{
  "image_size": 48,
  "avg_pool_shortcut": false,
  "widths": [64, 112, 192, 336],
  "lr": 0.0031,
  "beta2": 0.95
}
Rows from block 5 of a small masked image model, named by matrix and row number. Rows with one number belong to one channel. Each number is 128 + 24 x the weight over its row's rms, rounded and kept within 0 to 255. All counts start at 0. Numbers have three digits each.
After each channel's rows are labels from the 100 images, of 14976, where the channel reaches its highest value: "patch colour" is the nearest of a few named colours to the mean colour under the peak; "responds to" is what is common among them. Only what is clearly more common there than usual is listed. The data: drawn small creatures on textured ground.
# convs0: first 3x3 conv (model.blocks.5.convs.0.weight, 192x192x3x3, each kernel summed), inputs 0-95
# convs1: second 3x3 conv (model.blocks.5.convs.1.weight, 192x192x3x3, transposed, each kernel summed), outputs 0-95

convs0.0:110130119135148094100156082122155130145108118109120128120117129114121128149115086126116068087158128117132151144101104100139134114141115094134121149113154131116128123112143127166137099077109183122156120136144105154102134117118120132115103123095105143132099122118148155088126130119117143148
convs1.0:104156115156141136105149112119134165185110152152112155155162070125126148115128132136056099108109117131130115155162118101109124123162139132069140126187099125139108116146158099163085133146139118122111119108165098128159108073173165123127126154122111147132096146120130129134143133139115131135
patch colour: black
responds to: large

convs0.70:143110139148155128101160099127128131146109117114101161131101102140155104154164102135115126116118128133133104126113156116136129130130142105124109101113098118142110110135108108141102112081122143129159172153087139150140131141136151103186144130107055132120137114145117146114123121106127117124
convs1.70:162103166143159141144133043199130131140137116105123125132102140138161140113131117098163128142133170114115141113113128159127098113127132102116177083102126119163137100121135101147107139131105147118145068096118109137089144115101152101120119153134154115136159103156082123070116102126136137151
patch colour: brown
responds to: spider

convs0.181:148105058123080127131121106117095090111123159105105126157141139159074128102145127115102145135128123123133077127170154129125154103123054132131123097086156143113088123128124111099068133126144133127129161100148099092150128135108130156119108114134151126126124136155127079125157123086089162080
convs1.181:110144111126145118139112097131133123032150121146129094133111152115102141106135208141134116104149156157118129132127124128127119039129091141136100159163110139127088105075135096123171155108135131065136137122131122153137152131069102207121115132151127136148096135138113104142142148120140155156
patch colour: black
responds to: butterfly; snail; white

convs0.140:183091144129079128127098108134090147147115134095071107107103133146141088131107166137084174147122126109124107121115104153144113138096094085093157088179120115139128120139121118104104125102110138116121098130136119148099144114139136090122141136105150139112144143114100114105077136149120185167
convs1.140:128140094130115103124141158146179120148160146133130133158149141101137129120150148143098108121120110152134117123137136092133157118082120160096099165153138168081113131082141140118165126130110124128161157148128126109152161129122178152126099155143148131176145129126126090189138136106132121132
patch colour: pink
responds to: large; crab; starfish

convs0.154:110132123133143069112108101136148129147131119148108186088114148121099116098111110111127149136131109131137127138110128114066120074141114120126110110146154124122099093114130094129140105151129153093102109183101097140132115102137110088134117114106117128139132105101066142108132135101092121130
convs1.154:119150149162155092118104130105108156151131114139138118080136116132110155125147129124108096093166121074168130157133167155099121117096159146123165131171154157123104104078138122165159123126141143135144117119121132161138156119112116099146138118137144132146126115093094080128146145138131138099
patch colour: grey
responds to: spider; blue

convs0.8:098102095155092131158111120148154125123142119120121124159100112141111146111154134084112158134120139120146109106126131140132166149152083127163128148156100138154106123081134110088084111161109133110127144079126140122073123083137158092099127090150150090142123146119136138129154112154113135099
convs1.8:141151126077130096113148118125129130083163132141138173139117143104096131120172154127130114109118088115145129130130159132081109095155138143131088142184141118116128133119146139135140162161113108138150120168098091182138145135096083149112151147137134105146102168126150094121129133136124155116
patch colour: brown
responds to: white

convs0.142:141151102116115099134150078146132124125128125090123126080173132098136143117120111087143150129113120111146118125140103165101150132121122106105127114138100122145078149129102123157130103108127129146114113094104083111120107157124100103085115090080131109133131161119110140163156140106118086094
convs1.142:130131145084095125134141070100187134152136101131129144131134175147117115148162133049116150125145160138112088117132136124172136082110138146144146087137134132166171163139105130093128123120097142134141114107132118091144132135135166101150137154146139149095132148137117143129160118098119140166
patch colour: white
responds to: large; black

convs0.17:126118129106086070096132112106115131108114130142111117099138113149137136084130125093108094148117112139130106100104132133104119106146105134098085134086066118121116147122148122122112127153132112119114097129105112135136124085118096115128129125074169141088124145091102106094126114133107061109
convs1.17:150130136130147112152144131146118144147142103148113130145080115113123132165137195137142169112147061114112122112160137126107123088143143134114093124132163102123158138130114124102103115168148138128106108128099131144119093132129134069129124122128189120157119080101136146106123129156116175124
patch colour: pink
responds to: dragonfly

convs0.135:123080136125118145116127119133115108104106106119100109159145151138154114097118100108120109134109145134096117100119087104177099148163129084138111098111100106130143137129120107082119107157104099110133107105147155135114128117148127125169111092124169125097123117112108127095085124148104121110
convs1.135:133143136097121156155151113175101115109123142128148058161111139133129117120122143103107147145103114122101138121158107103155142152144119117153164150152119127120167116099157140105148103184116111114122118192125135149123151101138143110135131128132164157147134098140134114143122141145110163133
patch colour: brown
responds to: dragonfly; brown; red

convs0.122:128143158127138098064125131134126147117087103110122120101125163116105154131107098127119146085115133148166092123155116130090126126140087105084072122114138081099141122110127135108126092093115105150135122164101102132164087119102137120133126096082154119138147105104110078143126113137072127104
convs1.122:131109095152126130131116088165136126125159139132112163113142102113149155157142076102171083135131118099147136153129099116112119113152110123128118133120109120135133088155111116168089139171117127101177158138163167114151117133132128105115175168121143114117165114135131150165150136130163115097
patch colour: white
responds to: large; spider; crab

convs0.123:139107125128136177124141115118114125135132115151129071158105132137110121159108105099113088130125128139106110136144088122184121133144120096141095087081118091107139122116122143085116120100120103113113132138107157128119115121106131155125123125132069130132148129125165106104112114135106141139
convs1.123:120108136155131149129128118162144144122141127118151091136097110115120117086095136119121087094142162131097152124143084141164111145103160120151141139159154151094133110060102134134150157134134094059117112101145105131129137135130155123119133128147091165155121097141109101130113153111113124145
patch colour: brown
responds to: grey

convs0.139:135144128130109080113131090093125132112129116136091168167132132087150113107123165125107141166131096147130106107099144110095119095127103124105120121131141133153113129130142103141120101179137141126079112156110106084125114098119108122120100105091153114105109138116085176106131125113125133145
convs1.139:149131157110128108141120144107116133099144133142129105106133102137087135135142119101146156086155118063124145155123141180097133087075108140138122136116142132148099116092127126135120097153145151108147117073117144152109144149129094073128157121164151125110136109124123101117144129136108129116
patch colour: grey
responds to: plain; white; spider

convs0.41:156158148113137088085161062152145120130110126117070166104120120151123142143146127122108127099127147127126115131081137120105126119110133087112133086123105122126090129129129131127116107125140151138150135164109108127156137135121144127148116092099092141138140089130093158109117111100106110115
convs1.41:133135165144165121135139085160127104104127104106126121122133125128156126113113109082135125143136156107129109085132143161117123129124120111116166102077167124142141099133123107138073105133102148133140086082116075147075135134081093118128111134141152112120140107132069123067126049116133106138
patch colour: brown
responds to: jellyfish; yellow; spider

convs0.111:154098122129104133093123116143124125141123156132121079142119137155105099119096109096131129117158113122134133147120133121164140107120124141138125117108114131107124109094128093117122105122176141068126104146136142127121127111135126125108113096100077175109151113129116074092121119110118123129
convs1.111:155131108118151131142129133135161129120192139150146155140128121165130121127158129142098057105144192100125139156132092147133126143115106128153145141136176158120152099096124132135099178130138138104151097105158116120119153111090166122103147093149116131189131157149108097142127129126129151130
patch colour: white
responds to: black

convs0.180:144110118116128133131152094149146126145132127133086150066119120134101116154120087083101128100117120132125118125132115148141110114140142081108109042097118114084153122095087102130153131134118128114160122152089125129150129103125143113152117091135120147119146102125119108103093134119115109106
convs1.180:129130135142162140129133070164124118149123097116115114104131121110161138127099126072119117172161148107100128147118101134136091131116112096128142078124139139138159119140130121137138133169113147111119074126141087132096133113090135114095137153164119126136149108129113119085104128155116125155
patch colour: brown
responds to: grey

convs0.107:154098109102099133108129111113117117131135153120122074127116162151101101153099120097148126130145111110123128160118120134167139117100142124141108141113104135104129126102130114127148113114148124112128134138146176133119136112130098119095146092112063136118180113109120077087118127144130159118
convs1.107:128097140148156146144157126179189148141167152149146138155130127163141125081140090109103093121153128144124105150143105136127110152170117115130144139108151138157146109074122102143123158125143139083136097094147108135076144125106160156108123141142115146221131143150144142127113122136120131144
patch colour: grey
responds to: black

convs0.105:134132116129126128095092129135078145145053116156102115150167102093097114119108165143077112114111122087109148153119121061136125123109106114127117155142076119105130144138130145122115148103135124123090111067122112143128102123124105147122097115109135148097075145117122143162128127090105077179
convs1.105:136121103117120127145120132151181131154162147149173108155068131118145108129138103139160152144119085141146131104177147141143132170182125163139165139140110132139121131097096158111090119139115125103145161159130098132112173123106186150108112108147125104205152170142144122135129107128144098120
patch colour: white
responds to: starfish